config = dict(
    vocab_size=14,
    norm='rmsnorm',
    mlp_ratio=6,
    widths=[64, 128],
    kernel_size=5,
    orthogonalizer='newton_schulz_5',
    epochs=2.2,
    final_lr_fraction=0.01,
    adamw_weight_decay_other_params=0,
)
Rows from block 8, named by matrix and row number. Rows with one number belong to one neuron. Each number is 128 + 24 x the weight over its row's rms, rounded and kept within 0 to 255. All counts start at 0. Numbers have three digits each. After the name is the row's rms in percent of the matrix's.
# fc1: MLP up (model.blocks.8.mlp.fc1.weight, 768x128), inputs 64-127
# fc2: MLP down (model.blocks.8.mlp.fc2.weight, 128x768, transposed), outputs 64-127
fc1.395 089:135146154114158117101111096115158125147130136160144140116109097112089185143135150074151109170090120105128166121159131112147161123138125126150113127101128096121154111149140130120128129156154152
fc2.395 094:135117105142136124143096110112140145130145160136090144120141140126121148139116142109128158184101123120148152120131060082120134113164117158108124109128112142126136123121137142133078132154165123
fc1.396 081:159128112141098112085120158124135145141140121127135132126118094090134078139114166124128157134128112113142145094086113097110138108090118135114132147140084077117144129095145129121108115120164110
fc2.396 086:103142136099133144072131158143134084154133132158081110119127182129108119169121151129170147154122120116175083120113119139169146163141099130097118124154104136090158115105112116102092134129154157
fc1.397 099:080134113126090098103118143142114128124122160154118083087116135148137133145110062122123138086140136131114117122138114143140169169150108161125124117128187185134095158109188138091153091175100128
fc2.397 096:117116144107128132112126112103148168153140173142142115143159161106113115151116117113132101146124152088119147105103187082120092122102131144143106144121141131113110129092156146127121100114129117
fc1.398 077:125099133129126104134109117113114139166114107097161115089118153123144166131098117135159174091128124118143115117136155173130108099185146148124101111181146141117121093088149098154116119110123144
fc2.398 073:128112143106107133139154165129101122149109130153112126158115137134090153155121132125105109155133130095099102130105179184141141152128109066164122130124078110164136157134122145130115139118116118
fc1.399 098:111160117134149141109151135122120126128149136120150107132118122132154152151087125215111157102141128094137121141097156155110153108137085137131133109120143152110165088139127124175140151123140122
fc2.399 103:159105138135122138118158173136145115105107162132116141097137096151131118119150108123140103073141103121119152122139140138163165100131100114139134154177124128141112169114102144153134128105202105
fc1.400 126:135122130134142149109152130110110130160121135146057110099188107105151150110119158105150121160135081150150124100144133131143110091148124088108158108128162146118119113129140138157100144130155121
fc2.400 111:124125108116136092147185156109106106141111136145115078089133138135160122129146104106106128140130103147123076122105149116123145170108094097142106140137124162158194073179132079143156138129132151
fc1.401 120:185101120096159096143111140112096157144139149107143139141126154132153150119125162107127156141132142107139139133129137114124139128090122136088112154116125124134153106172167108129137134140127071
fc2.401 120:134087126123163094142157156117175084143112133116163155120107153153098122152135144153106115108142143149142130133106079106114128143121108101084100111110103105136143125154147136140120154091085111
fc1.402 096:123142084134093129124112101098160118131155141103194101132149162113147142125139130119116133159069133093113129142134136193147137113103157150116107108149130110073078143109146122110112114080112135
fc2.402 096:132155122111119105130136152164112106113132131144165159138141167132180166141129168156143064142136141139116157134163154114156090169164125143095122121090140140130109110131124113186111114109104111
fc1.403 108:150102134137121111095113119136168154168137119174095133149160133092151126143151138107142117109148092114116138127148097127121135131119139165166177125127132128124135144143115128134127103178151171
fc2.403 096:171156140146130112133183094089132135090155147134083124163123142188139145126109138095147111157091143085137133136139114124143113110148165113156140150103153157095111138131092185113129108161103110
fc1.404 112:119122173122153138140132159130176130106131127132113145169124119159146119149159124120123114151150122069146084127098160122119116147120115118138114169113139130170151093120181162101138140132094077
fc2.404 115:100136153157146192133134116114166134106058142113146114103108120141071068127129134163119146103150122126150150172131114125133110144132114127097131118114114148101082119123103104099120121138130121
fc1.405 090:134134126116099140132107126099144088123128083100145151160147158087124118133152132154151122106114166093180125152158131134145136119098149110152109088155126140098154142170116127128086113125120121
fc2.405 090:167134148157130133156161099124121114155145147123172049140158102162138103105143101123086133133141122145162172170139103114156074171134132111099096132111143114122155089141109137148086136119125147
fc1.406 125:105115197129124110127126083142191139096155147137112149146158116143146154151127143129147143133125124126135124129153134149169122137116115129140117133168142142158127114085111133141112124138126139
fc2.406 121:124118153138173086126131153129081101104101133085132134134099160107109125174125139118117086145139138122107120160131100135159105126115129127062158111098085118131145063095101113138129090131141147
fc1.407 095:091122157104157169151153151103138144099150105121120129118135112156115124101125136171154146101104140117141125135147088152123116121094154128110109175092126119090131141093166152125113106128135119
fc2.407 094:148093143120157154132155114139140090172123129111138165171136143148065136137140148154108177124127103135108113114110138140164125156086098115104100119122122148116100126152114159171081155155155106
fc1.408 127:149119153129159119147132151203181150136143136158083120112136114130137099162145163155123112144128094086128119106160176119128152129119150155138159119114130148127156103137109170137128128149127137
fc2.408 111:127129072115134067107162169107110136082143121137113104181133171107136160113126123103158149145107110124154129113116127139118137137124182094132143148152190128159060153115130169110147095132125102
fc1.409 154:155101106124113083084128114167106153104099155118132127119131150139197150124113141112157166117157138139098084166098098146105140125125131101149124174185092095159149131156127068128125098154161164
fc2.409 136:100109110150133120137179143115141087088094140136101149102105157166100181146095101125156124167128141137179118149127120164128127109109161152135157170100105110171124126156138140140097152115106144
fc1.410 096:115099118142133158124133131177113103151084120161141141118141094126107099148108132112134105110160152123134093091142125169151093100130106137163163106169179160113097137129115125139139135152160116
fc2.410 100:114139111119118162119163109117151102127107184115063131113166136172099124107138172159166116139164104152116089132110152129148133157108126149117129153175120112182140118151134185142127155113130109
fc1.411 129:106122140140094056137139095110134127153116169133128161187126123145123131084161141092127145137160126113140127123110160125131125128153138145134134134134205105090139128143136123153151138121130086
fc2.411 131:167149141120126160106096095127125143105147121122126102137121148154162087128130099137102113126105127140082136152086086129143121110154130110111126127175121161118133081129150149110111134125116135
fc1.412 080:148170112084135115116135117114112108123123140147162126097128148110084122138154131162176080119114164096074143101140122130127132117131107116123068142095146177107114143115150083092132115136148174
fc2.412 083:100100110134117154142181127174104170127137139116176151161194110145125124161165124119120109152147109137163125114171117073156110137127135112117093117057149166142186113132128156111105092118131139
fc1.413 092:148056139113160155124140182140113149151134150132163142136105124105135117122130157149109166154122147140119076133139092137098089127127135135153125120136166142146161141131118170112137128143156102
fc2.413 100:133115147133129140153123128163137125084120109091110131132116171176155084136133132102123111093142165126162126158142146143110088108161109071111153110116127149159190156148096143148121141150088127
fc1.414 131:151101148129104117094112138116096154125150154154108154116107130118118133096157136142170144100137135127128107140163099113104124100117138107108165145108153130145091123168169089117071152148183133
fc2.414 121:160154138110132120178125169087124099122085121161091181162120143165134134142092141119131132105085113147138172137143154089090118137132123161106122144090144129127135176134130115138144108150115144
fc1.415 095:091141162151130134121125038107128099154144133170097130132155118103108123164111103151117149089111144151138115122154129128153128106096105111134140143135125157135145152168127118160103118108136135
fc2.415 096:088165112147118124182133157116173143147123162101105123110099119119094142146113103121115119109145123125133135133117112108152144102095110132150140120150120128155160158128161125125140119125128188
fc1.416 095:106122128117138120097160125094108109071127121118130145109110134150145129115118164140156075109124122125128104135144133142108170099102090119117147126146154154122110136128087149133143095124159108
fc2.416 091:130173124158128098137166137124202130098159147129119129149159152141125118067101095110134155179147165083109130069157092111131113137143099116155138106159122133107116141172124144167137163113105135
fc1.417 088:137190117076123155121116097130160142120163090109163117152109157160120090109106132177141157064119115152112130061136100104122147121076134158145125110141087119129160122130101130112140127114118135
fc2.417 092:099105099153097127159103125164084122161162114142120140084139146122132128124127109112138083116159145090147124108139125147088123150129073117093127125117106151099116143134129151087131137114143123
fc1.418 126:136104125153159106131163126107178138147106164128134166101102149154148149133103119139101148175173114095126100136114134113179126109167146117139140107154103100120185140140140102123134121128100130
fc2.418 119:145147181082142101121122105147122129130092162140120117105082118167124142096157144097089129172110174155123138138129139138093116164130141105148152127093158131180105155110166112171172087129123124
fc1.419 115:111076116162082126107120132133162119123107171125121105131079144112087125150146083142128108107151074134122141118125102113107135108075118139107146102101170133107148161101136095109097133144127108
fc2.419 112:144128087120176108093129109135150131120128130124119132139173171151097087079136118138145078107165088110137099147138092077104105103142134143140115144152136120156097126112163157119121128108113152
fc1.420 090:065121159102174165127140127170123091115132158100121169135127163095137083117169159129169103151149121094104159123109129116135122143123181137151093152146120122128172146093155154114120093165097103
fc2.420 090:143147105130125173152117116151115105138164118079175149163133140129099151117123105106154160132093114130119131173112119112133114142102107156098127115099127168123144132141093121084112119144119121
fc1.421 083:126183138121122103125174120159172127137170141090122161142117157133117140112125175141125170188107124132137157103108174153122095103140120105133120153158086136120141134098153080119111154104113137
fc2.421 084:135122138131144132088122090117119150125178109107099110170121145139128119152125123090128075122113126094098087129144129111155125103113178067102129111101121143118123132107080115144134107106125108
fc1.422 084:137086118118106106139116085124142157151096132141105124167150127142144109169188144157131132152077072110104108125136135136134130109141164142110092087125128157147104143123126103147094118168115135
fc2.422 088:123115156129126124107114097150145116145104142130110143120107099097134209123144122101161141140136094131136161105162094149140098144107128159125127161101128123155126113086120100074123062147109102
fc1.423 111:111141164125105138094156163147096126129163146129130104114144102138140082089118123192139108112106103169152142081113132090115138132156128118102156151109120140157149132121093107125110147091145212
fc2.423 115:082124120133099135099142138158174142165155097129121151070135138137115150104139141128142133097137120120108098165114146125102101129111124166140128116109127135131104139112103150128124133134138136
fc1.424 082:178156093159114092095127073104079115100124110092149122136168138120113111107142132158103123103105116107111112113137125114132137134119114143145123113107137175102079103117118058126126095138154142
fc2.424 090:150104121104135141172169117147121133160133125135172114073138106119104202160180113127129117108162107098123150125136126130110158108132135093147155091072130116121166155133127121102121080110111134
fc1.425 118:061136120111115106137118103159128105143158124101133123171174090129169121158132172105153166119118132109109118155120104144069182136122114135075112144147125120122123124133158120150143113133143135
fc2.425 111:165079090113092106151092119086158145176122115160141123113131135165128159123107104154181156161057154175136143097124133157115132142113113124136148110129135108147106134142154139141139145150146155
fc1.426 087:092120145136107105166137117092184114123110099128125084120160113146115117144112139123119113129133150164141125146126152168115112119124174121131122154148123122131161125081101135144135153111136115
fc2.426 086:139134077113115111131132132129088118182126189148114106110130131115138111146134138128126164143108155083050143128136094184138110097093097126105161125166089118141204100134104117143118110113135128
fc1.427 093:125130131139109127107128140138118113080137136141088078143143160076167143157121140148128122153090162159161137090117081151108102122119160099158158140064159110127105100105150135167102153136131153
fc2.427 089:175104111131129124115139075099152124149121155106075110133114110124134145140129114170143125104136123122098162168096117133102123112115138172147144132126146153116160148129128126086149127128083152
fc1.428 108:144152177131109109121122118131144161088158164135093141178167120170100104100137147175139148133101135157113114122110078101114141158185107127138145131129123161180132106109119120128125136108147172
fc2.428 104:124121130070111117111135136130082168121153112118144149094090080104105136119098107110137118142146101146105136103156113144108099091146103137132124136158125104152178145160140120081122126119127157
fc1.429 094:120134127175143119145101120148154093159170105136179098115115065141098126140157141091143108117181162070128125105151097087141124132137125120137121139141118101144099132109175098139144131116137118
fc2.429 087:152116129113127098107137128148141144138128138141108095109153164132098095134134132116125096151098158109209151139121150139099157113165149145151138114098134121144140153156142143102150106153179102
fc1.430 110:132107133155101141143134103090158132144095113132113138135148132073135102134149154107141101133126119075116139115109153130105120153072124127105170142107153153117124122133147143142109129137129122
fc2.430 099:195134111102178151128140086143097137130154116148117178133147127133129156111158164126131118133143106115122153116074132117156116122163130125117115091148115119170091129166127088122117120144119107
fc1.432 137:144094141140095093144100138158119121136151148107125100134123128099123163132114116160105127083157061129109122131128078145142106188134135134110114136095098121144157133152141168151113140107135157
fc2.432 128:162131132116189121109109102188135134099113142131144132156118096081167117125129097116133122144137176074137152141124151133154141120117090099157149133138114133108101137109083109114130151113159132
fc1.433 103:143112166123125102110128140137105121130129202090130106134107102146109125150108156141150107123128094113122142164108140155122108124117114144137150110134128132102166092166145145109108124132158114
fc2.433 094:128102158124143110124137126044100135147199142143122131125172129103099093120099114168160135110142112149173098107135096129141138156113160092164164147159109102139121135089125157136151101106126129
fc1.435 089:125136104123107135118109136108109113112187124141144125096149119095133128120108123046163128124114167138158118106102112106111148138117088186075085139108139124103146068124093123126146111157128083
fc2.435 093:108083116156165107178122069114108120107126128135161097116123139139093088137141093118107110137147202168114137130137097123130153103163116151147139102106107152092123100168142132136107117100126126
fc1.436 101:153120167154128159130095152130114163116132167143163139138127117143096098136081135127143150067087132141104136159140125114111132106151107144117119143141121144151188130130131115134176162111167106
fc2.436 097:118112145106115169168111094122139111104094145097145146133133112101140090086155111146165135140143149112149152103175123111142123109148105156107161141191162120142161150118102141137146178128119138
fc1.437 094:163123129156107152120136110092122129152142127134070100087169147061145170113113127144127147158141157134158157138128163161119153163142135145190167145129154123105147136116145121085139135122138124
fc2.437 099:172135142105153108123146130137132173141118127108093095106157073147175116149141156158124144101178128114125144149145131139147139125103173140169155176083154125101151118095116103169155145106110138
fc1.438 073:159112150126160096170191137117131154105111176174112070128129128111116136139089107116139168118109140119154124148158128102107169101140138108132127121141107079143097143131125125111122102100094138
fc2.438 076:140129127134087117159096146087103133131123068143139127136149118133140121087101159142140144159135178079110098114108135126114120086130131105177163106108124151102127095121112170141120149143064134
fc1.439 090:115130107113147171107093152136116115159153141140161147120155138129099124130169134133110126146162124133149098126105097130132137140093128133124052127149144115145135093079182182163107124131120120
fc2.439 093:163118113140114124137090110140127059112122128131134094138119143142128108156131153169162133107152117122131118099127093101126108132156077132124103129137092142103148132169101142109111148127142106
fc1.440 090:144102140127114135140154148110143119120033119152095129120117100072100154088147135132140122166122101181124127119099134173112106100147157119099126136174128106135151107074137150139125118116124177
fc2.440 078:162156125103127129112135105151125129130144124149099122149103110132101146148179141117157152086152115158126140133116117097173100130138121123083117124096117133148084145172128112142141122127096121
fc1.441 095:082150144135137105165127136137063129158159123136158126117155111157126149168110128118107136121109145106150130166083156164111104104192126138100110103145140115156127105105141119129117106181098125
fc2.441 099:119108094145119115149162124120099091124100143135164100185154154138138159138135139152139144118115165086109124147102067151156138085167122107126143101136102100127108089092166105125122121132138086
fc1.442 104:107136156125147127121121112138125171061117117138135136085166137203132106138129129114124117124131128100132114137129082154141148157155088116157160112161088114128137117101124140111104096133135104
fc2.442 104:106117168157143149132130176074148126099135139144149158143145138138103150106105108107113160129122125122129111057180121114143145159150122127153128111128101090111136119121133106139123131147094126
fc1.443 111:136133132148167115074137071127158117126132086097080065183124121125141115161121106153123123129084138092179120131125167131132141121075157163121133117113098116167138177116120127145158164136106116
fc2.443 106:106138098068105104151171145133125116132111127105139097131118096118136164139095099145130137148106144115133099144117124132115136169098114105143127193125111160142114069114133088097124113118159163
fc1.444 093:120129134133134117138147149080125134081140121094143104105136099122177097132106143145095134154121132132149143207128105115117126148132104133177151137110114118151209132109160101105136136117124110
fc2.444 091:144147161120141142112128155103108112140097135090151148101165114093176155096109120116115134124181152128132140115133090142101131172121097139112162135105123102101131137154145090129156135125093114
fc1.445 100:145156151128141129126129105131111120142136132122101092078077160097125148135121105225106147112150132136161111132106100124148159113132122101101118125139139180116128120150139128124136106148163127
fc2.445 104:129097171132160109144133141169126126082158121148122143139148057111135127155149082112147131155117121092191162114142120084135116147108128119182132128084160136150064151121115129144130120145106140
fc1.446 102:166085154115113143141101159118151169110113158124092145116098150129130153108141139108143102132122061113118135139129138131106107108143143107104117107080168110160166075099130134141158138169074148
fc2.446 105:108142134108106117114112121142131161084115159134167151142144112135103124117115163148171143162123144140151123117140085076141118160150080118116126137099104144123126161127153104138134149142178129
fc1.447 079:103095157161152105088125105176090144106120092151127124117115135128115119087126148100147114161127137160123132142125100100103119187096119146095105121124066107135122099092142132141094165140173125
fc2.447 076:105134095112125106151097099117118134119126134104122152145111132072112179151112106135112142129163185126174130112140103091136142115098133155115098132190104141111164136152139089103150090147116154
fc1.448 085:150105117127083099136173174159106102136168136132133115169141105073101070155116133124139109175105158124114130130134145151117131115155153155122134147116161142113138138147182102131158131146181167
fc2.448 082:135106115150130118101114115130105152133093130133063086147108124109141119072137099164143142134117143137144154105108118102129143105169110139080144104121152110155117134131133124067161097110078123
fc1.449 094:108108095133119116154151140151118096143087085158160120130117137151104146113100135128121121161123122089119103125153094111177154139128146113111128097115110095144125142153133136141144137148148155
fc2.449 101:076140105104129116123120100143113122106127167125127124091119140133115151123143088107158106172142168113129139089149145153086132139147121118157087098087148150178110137161131112152156150116118096
fc1.450 087:155115132163134075137155162122184139143130112116168166166127097082123127157133144111091115158158117084126121141114149120102141104152098079120076131137128110178157090116125132122109101111109128
fc2.450 085:134124094124135166117099121116114112121093133161133107116125160137121122100110127139158197167142159131138128161185109173096154133132128144101084095102130113174123122122163111155092131143106157
fc1.451 116:166159198116130127136112131114118175149134119143065127130141099122134114125098121150145139128112155158121135136115105140107167120144086138106104129083101122143162156085103124138126172146145111
fc2.451 118:079133100144132139152122164133075151151109123119166186170134123110121125132143135107111093107127127137118120127145156108107163099118146134143160123114112126189152157147119139155126144174174128
fc1.452 096:104154161116181094143137173131115151117154132133091132137084110075117167151160152103153161126138109140079083113113094113135112154134087105132108140102117104106091149147119117081119124138163120
fc2.452 093:136097081189114100133130154092098185129147116074129091181145119153153089185119112130100115139125119159155131175169113128105119105115143113117128094151124159123102147133130130124112179143131142
fc1.453 070:111145101127132167098144146138126149082140089146170142136120160110127125155140157111132132146088134126144159099106125103116126114092153121129122135135160153154117110110165128151152118077090107
fc2.453 077:113125126116134164131088108120140123097144128113153080134075145127098199115081157114146076117156121159140090161128122108154127142114140153149073132131120114116154117166106146127123135147130119
fc1.454 115:126148140110099109096121116097140123178130123133089120132132175104136118136081124121121151141119145178109101110085129104144144124149116135155146141140148136099104144145116159125126138124182162
fc2.454 113:164107133115105148174136146131129098150105110087078161110100143137182097178125092097102121126167125155146126139122151140119157100121117127122118157125122149137114124134105160113130134148111118
fc1.455 091:126142178135167161148145112158121094147128138131116116119104163120131108130143140153180096096088119128128159116140089102098091105103147139121109157112127103108115141121142136123155155121124098
fc2.455 087:124095121097169127115140104139110112148146156097150132153149085113110142105145096154096116128111131112139124140127137149169131167104135124125149104166132159125154127144121138169104101104132161
fc1.456 079:115159090142083150179116114151147113102168106126158074185126136156187122112101157121120132116097113135110157085156163083104145173104089111130116137147128132128160084160155125129112130138164122
fc2.456 087:090103142131127152140121110136145140095161136096088057118152110086154123095137104111150133154154131076148112135128144107083056112114103123088130114141112152109141148146135078117109125086159115
fc1.457 101:124093126124152145145117119130143124106135142103128143129158128129160103112112169132122165142136114147135145138109133145144120102143177117147155104118188141102121123134136134133136131145100147
fc2.457 095:136183150163125114147132160151113173153104129152102139149074121162160149160152168108153091157138092175090140133147126136116112169102161154106153105105101119122134128129156129104146139140158132
fc1.458 095:136154131111192119135124106131103127123128139139147106119146147168133114155177149120153104140139102157118096141145092135128163143101110118124102140127135157093104118116134120109179149115172099
fc2.458 102:113113144116136095072116120164157112124133130074170149138107075160167144116092163148111114144117118127151143121175124111127121145115137118145154149117104134143120110165130115138125129150148132
fc1.459 098:222149131186103143114119161139137081139120134139166130124126100105138101135106126139102147092136079121138125120149106126132149093139106136110147122128067167159128108119139101108147132197115140
fc2.459 091:134102146112123090146114168137117123100106158109114114148086152116110119114139070125122113143145161137121122098123120160104100112145155114170128119167163127134098139090098159135159107153137138
fc1.460 079:126117184096148110095179110111153127093152128117120085131124104167121134150116143141102141146144116166140160103118125137072106097156154126124158123130104132128132145080123117126122118136097090
fc2.460 075:118153108120158137140146170160103162113126143126139158150127128119108200097111137137156147117123110120137082169160133117101125169149126153171147162125093098127119142118153097119136100167096112
fc1.461 093:080124142155144095137151083188123132160201131100100160149175093093169142169140133154154131154135111132162163115127136147088129133125077142133149118124168124110152126172120107123138134137135122
fc2.461 093:130123111149152076138122099096177152113120132109113119075131068115160139125131098156129121144078171122106125143105118130133138128131112105119141127164121148133071096115109114108148122145128104
fc1.462 117:115164108104127139113123118147108102099166072109151108126118079134106144147146147080133089138163128114122138121143107144133121091158112085166163116146126129110163141129106149120182117129141093
fc2.462 123:116136126181124119105142167090168146144140122155151134098129113123100132123146106152160130133163135122132118094131090156148149128100134100131106101114148116114111153118168147114087158078146164
fc1.463 126:107138179136156129115157173133142119134173102090112110104135141093141148128145134120162114109124094175101133125154148132119146152115154155107129117142137106176136049086120098161105128136098163
fc2.463 111:131102159125134107156169129147139131113119177102158121111110109123140121157117107129124140129086137091144122129145130153134118123113145119108068168167130139111134149138158100147094161142108126
fc1.464 091:128129145120086167142169137120138166118132081151117085143106122105114126126127096119065124131157136100133094106118122118119117105083124113159168138151144154095103105097174116136072109081140135
fc2.464 098:176133114091168117129114138142144069106146118149084138170136096152115115130149132145163130095145106130109149116116127108109119117108127148165093169098096093089131146140129192147122109124150104
fc1.465 085:095098145117132148141119169096122179118175111099147107116133102133135108168085141114134155154204120129123159152129164121131147162118137094082101132154105112110132096113160106133141121131130160
fc2.465 088:130106099129129170126133073136102135149139150133146129135119121157163136127117165161104135123147147139094117132108155123097135090119123119183116192112129146106108158116179092124114126144109151
fc1.466 133:170110151138141154129159142188103112141109150082114137092116130088109172164083116118110134110141142078158094095142131109126137115117128084110104150163106110121072126125143164118150153113149138
fc2.466 139:094116136124114129108144131130118120152111114141062119123164134119107149120128126138123092135113097091139136143101119136094141089125121178137121106166144120153125152176118167112105152130129191
fc1.467 121:101137156101057120138093132112160148159134148123105131165146151125137152135112169127123156168155176156113129130141129113127139164163127169118093077104126123168095123222155133136137109114165106
fc2.467 126:110129152128118184172140113165126146132133135100098125133079193154154166141108112139112098131119111129149160118095108160161120154137124153118184127160117136141166056169129120147174152108116129
fc1.468 085:106116116118111132117130120150134149119167092124130119126149091136119137168132144121155162106170147159142119082116146088124162161100122115106103135150149170114080148109161129111115110136167113
fc2.468 087:111118091107127144156147106096143116118092122104118156102135148102109128147153147158142102128148127112101159146102168109181128125071144135140091113114203132117151125106112132121125118141173127
fc1.469 097:138141148109122145132114135131147173137143168126155139121174145120169135128112119151118124101119136117155116126124086129082123084128151109138132151168121097144114153114130142143155169134141153
fc2.469 098:107131084101108121132115122112110048147107132139128139129096119141140095098116186127159167134125124119114111149089139131105146149102127149126161143151140131109106128150113168095129158113115126
fc1.470 114:106146149107140147124114127150143149100144123146142129095057069152133162142095150109151152135122180127144115108127093128122132108087105150138167119093129101146100105111111151142148140125096115
fc2.470 115:105093116097092096151118147110156116121153172111100153098116110162112152119137157174137146124092131163139126173070127123110128122094137131183146142117089106150126150155131142091139073137143137
fc1.471 091:105096091115187139098158126162116111134111157127118147131125135099123139170134117166143096139139094138102124109161045122137123122130146114124096120120152122115170137115172139150136096142091140
fc2.471 095:121117160152151169117122121133146117142117140118146161124127112111099122105118147108124151092171070164161094155131146148169121153137134116133149102141116126121175160137118160133087124090137092
fc1.472 089:182123127146101159104120119127112102158156145120082143135118096141113114139141187117132098125149158137118140123124154130107088114143148173126176105097103074147139171151130110151117156135103108
fc2.472 094:107168102122114106121165146095087102132148145162095131110117168090149105125145127134125160130075138119141158138111135140108109127138142144130130129126144136134107107149135096173132095123103160
fc1.473 105:135118129074126122109116090093158150143111184117136104113153152135127104177163117120165090149130114079093131133146140148122145107158087128134127119168142113119128158084118147138118083116143152
fc2.473 100:106150150124124106122129180135136173104124116150126137142164159132158142121136145112143145156136107088116113115143133156123144153120120122150154138089122120117157087101138143092096136112142159
fc1.474 108:112104182130128154128171147124164153133096106112122133108083111160098146126098106143148128178092097131135080137124135045163155120108113141128132117106120097109179106133146110134149120132141092
fc2.474 104:149081112098147145134120083133086163115129133143128123156095139116128136141130095133138066160103099126167130145166129151103146143111066079153128113124153180123085185102110135105139095132142121
fc1.475 085:117147140118114089085122148116145101113177128146144151138157130166142131147144148130124086136117124109191123124180112114104164123120104118175087148149139164123155091157134150114099072120124107
fc2.475 085:144114126158182131136107129093137140117117153113119099121130133125138094120095140090099200112142132119105125154135084102125167155128096141123105152139143137131128094077076144094108115103122143
fc1.476 095:118063134103164131141119140108130150153145120121116160120136106117145115136125161131175123177111113103146139112118160097112133096106165111115167124120119152143097104133159100130146099114049122
fc2.476 099:105129134132135153191109116117148128117131143127162143118071113135130146116133167138135132142110101108134138128091160126138153138101152123132095128089108120145114111104145077140147133195092107
fc1.477 098:120092122124107072150134118226125157124088157109145125120099150133153153101121111145159116112134129140119157139139093132102131128119125127101127130108146102162138125111160122106127119171123109
fc2.477 097:130125108119146095139097149127156116120104159098137153157155136159090150129153167144152104110114164144164131135134111085070098113113097142084120111088123112130158153138131116093152124099117125
fc1.478 122:155107150125126124103149152120156147108138115159157114178141082127103154087116148105170135122096147134129141126073104122138164134165147119103143108110138125152150096131151156124139137140151102
fc2.478 119:105125093133129116147147126108129091118111118134118090112132121139116156162085135123169110141106173177092144121151111138112095076128122124127140110159126147102145144150160140104173107159172167
fc1.479 128:098139139135120133134142153118111130118119123125088169160155112087113131077130136087173136094147142097076111130105114123121121128129149068138127125142131144177149099140163092133144112122192141
fc2.479 122:128165132134122136155128144157124144152127098153153115151159109123120127132100120124145136148099130126137151120117133130103145081158113173143096142166134154151136177122144184140139112125095105
fc1.480 083:117118159077137141132102173108145110132139128096146066112145141156111108150147131135144123096124149119164150102192186129094112108136121134130145114137109143115163132146123149134139110111135112
fc2.480 088:153158125117122142115126120104115137103110110145119158098166166128095123079107093155137141090143146140136113123115122079131138172162092183118129106104120100111136136101114140098121166125095138
fc1.481 098:130119107187105148152093103111130061123123116143078117144163136135102173092134110113155103121113140147117149151065191139120114116130144148120103140096129150149129148132131118093146128095166097
fc2.481 097:141122126118129098097157113129127186127197125110118097144146140139131103120144129168106128178091097146103160108129164107132106118142118144114132155151155141159148095099161131092140136094092153
fc1.482 114:137164120125082125113137093126134155103142110149108109114111156107073154141115135126147156148197157142103108140103103115129172099096106118097162124138103144131143115097124118119141124091138103
fc2.482 113:095088108131088177164095131104131138108135159107117215134120145146128096116134079122146109114144129131131137150136130129141128116103117146137079169188133147181137115125148169135115107126145116
fc1.483 091:138116102154103163090129101120097120129123150096131126113127111146134125137176147098143095185084117109119133106158090125159128134122156129111129125103176113141138102121175129092128126159110128
fc2.483 094:121108126126145142129110138121113102097085115115125099138117140121108161149117138150114141114114111133149145097158107099142117171123151103098119131107132150108126162170138125121130105119116090
fc1.484 064:137089126133101100105185146152141114086159089072134127140130139125147131139141127101119053111146100121179164134119125103096169110108119116143118145103119136163170086128092125124122080160110095
fc2.484 064:110106088126128143107099157133164144062120117100169135106138148098151098118116105123160175091159137121147108164120105116141123160127112095145106141179133167145097133126120101126120122090095144
fc1.485 110:097131146079095141134130182159152128122111131189132150114165104150138129135146085076137144106162134095142144116089105133134120115126094085121112149148143085139147150125149103127140108139116125
fc2.485 104:144145099133146110082089113123182120140102142138176141138125074162117104082109142112123128126130130139083120123108119122083153151134129156185118110104176119094136157137135152119131079095126042
fc1.486 127:169067120127096136117145128134095141106111114142136094134152126141065158111191158078099125132137157133116142137103170153155128111081144133144110118091111107101138134142170117134180102086138140
fc2.486 133:104169124138134127100170144126123165094131120115143098069139110134095158144107116147155089128135129132085174138137162131101116144114078091109150133116107138097132107101120127154133132119092076
fc1.487 096:133123134131153160132127129127096094127125125103115134116145126134173109143129113111129148107121131093148139099183206104102119146112161116122147124117167148100118119087126123156107113129108126
fc2.487 098:108107113095145164176154093182128139110134166124081147158126158169095127096135159170143110140130099119143123133092119099169133137128132141142114159133163122103138116173097067135120140120131142
fc1.488 093:131110172108093043131142102162124121174099123149097102086148155127109138110121151128125140103130165169132134099108157086098113115118127168122122113151116107132088156172145148142109160119153120
fc2.488 089:149129126144082149120133157092098115150092118152111158113187168120158163148127150122127110151081124119118138098132141116135147119125144174116165130139157152127123091140117150107140131104159161
fc1.489 117:139146155137157165118161168146106148161109145125124148160133137129097165118117135128111164118125145108087127152090097160144146116105110099125109146108087138115119109094081147150081114126137165
fc2.489 119:138115137114121157110127149154127150137167132156129172155113124170132101125153116093125144132128102159107124136153140157117107064123109164110127121141121115121128149079108160148108157136203141
fc1.490 089:124141089120121183137144057094138102122138150124093119101114122105096111154126138150116138135150118103148144082114145150083160111085154122111070079099131149137125144122103113099118134150118123
fc2.490 086:113087114114150132134155115145138157144161095125131125119181132126160143118124108126133160118152123144158144154154103124156076147137136138137163179091138130120155133117142102123095116141103169
fc1.492 079:132112134130170152136160200112137140139113128147100109131141140158139153129093096093203148117138124129140104094097089098128101120115176120148135125129140138152166084153132102194129143138135119
fc2.492 081:151122175104108148149098112129149095136100156134149137133127113152113120120132113142185112155139132126139128119064118126161133141103089148159114137112202150113120101152138120142127155080106117
fc1.493 107:145074113136126098120157129186125140158069080129122149189146142115118129150150077161162102137162071119094124142124091131132120123132131112136101181126117103129158133129154109138124115123139136
fc2.493 106:133155153134169143130120108116166125132068144164115145113100108139103187117164161157147149119112079128143130144150131127127137139173118149105160126105139134146099123117158145137144069121148131
fc1.494 075:133140138143106185125118110111140087198105099107091144129093106105150107095127127085168156176113090114131159155125162141111130126125131132116107130112099115127169114154106129109165127120110103
fc2.494 072:163101123117160118157105118107086130142145151166135126156119100176147113060127142135091127163129148122131110146170126102166141122147147099108123201140101115160082120134163137111101118110119104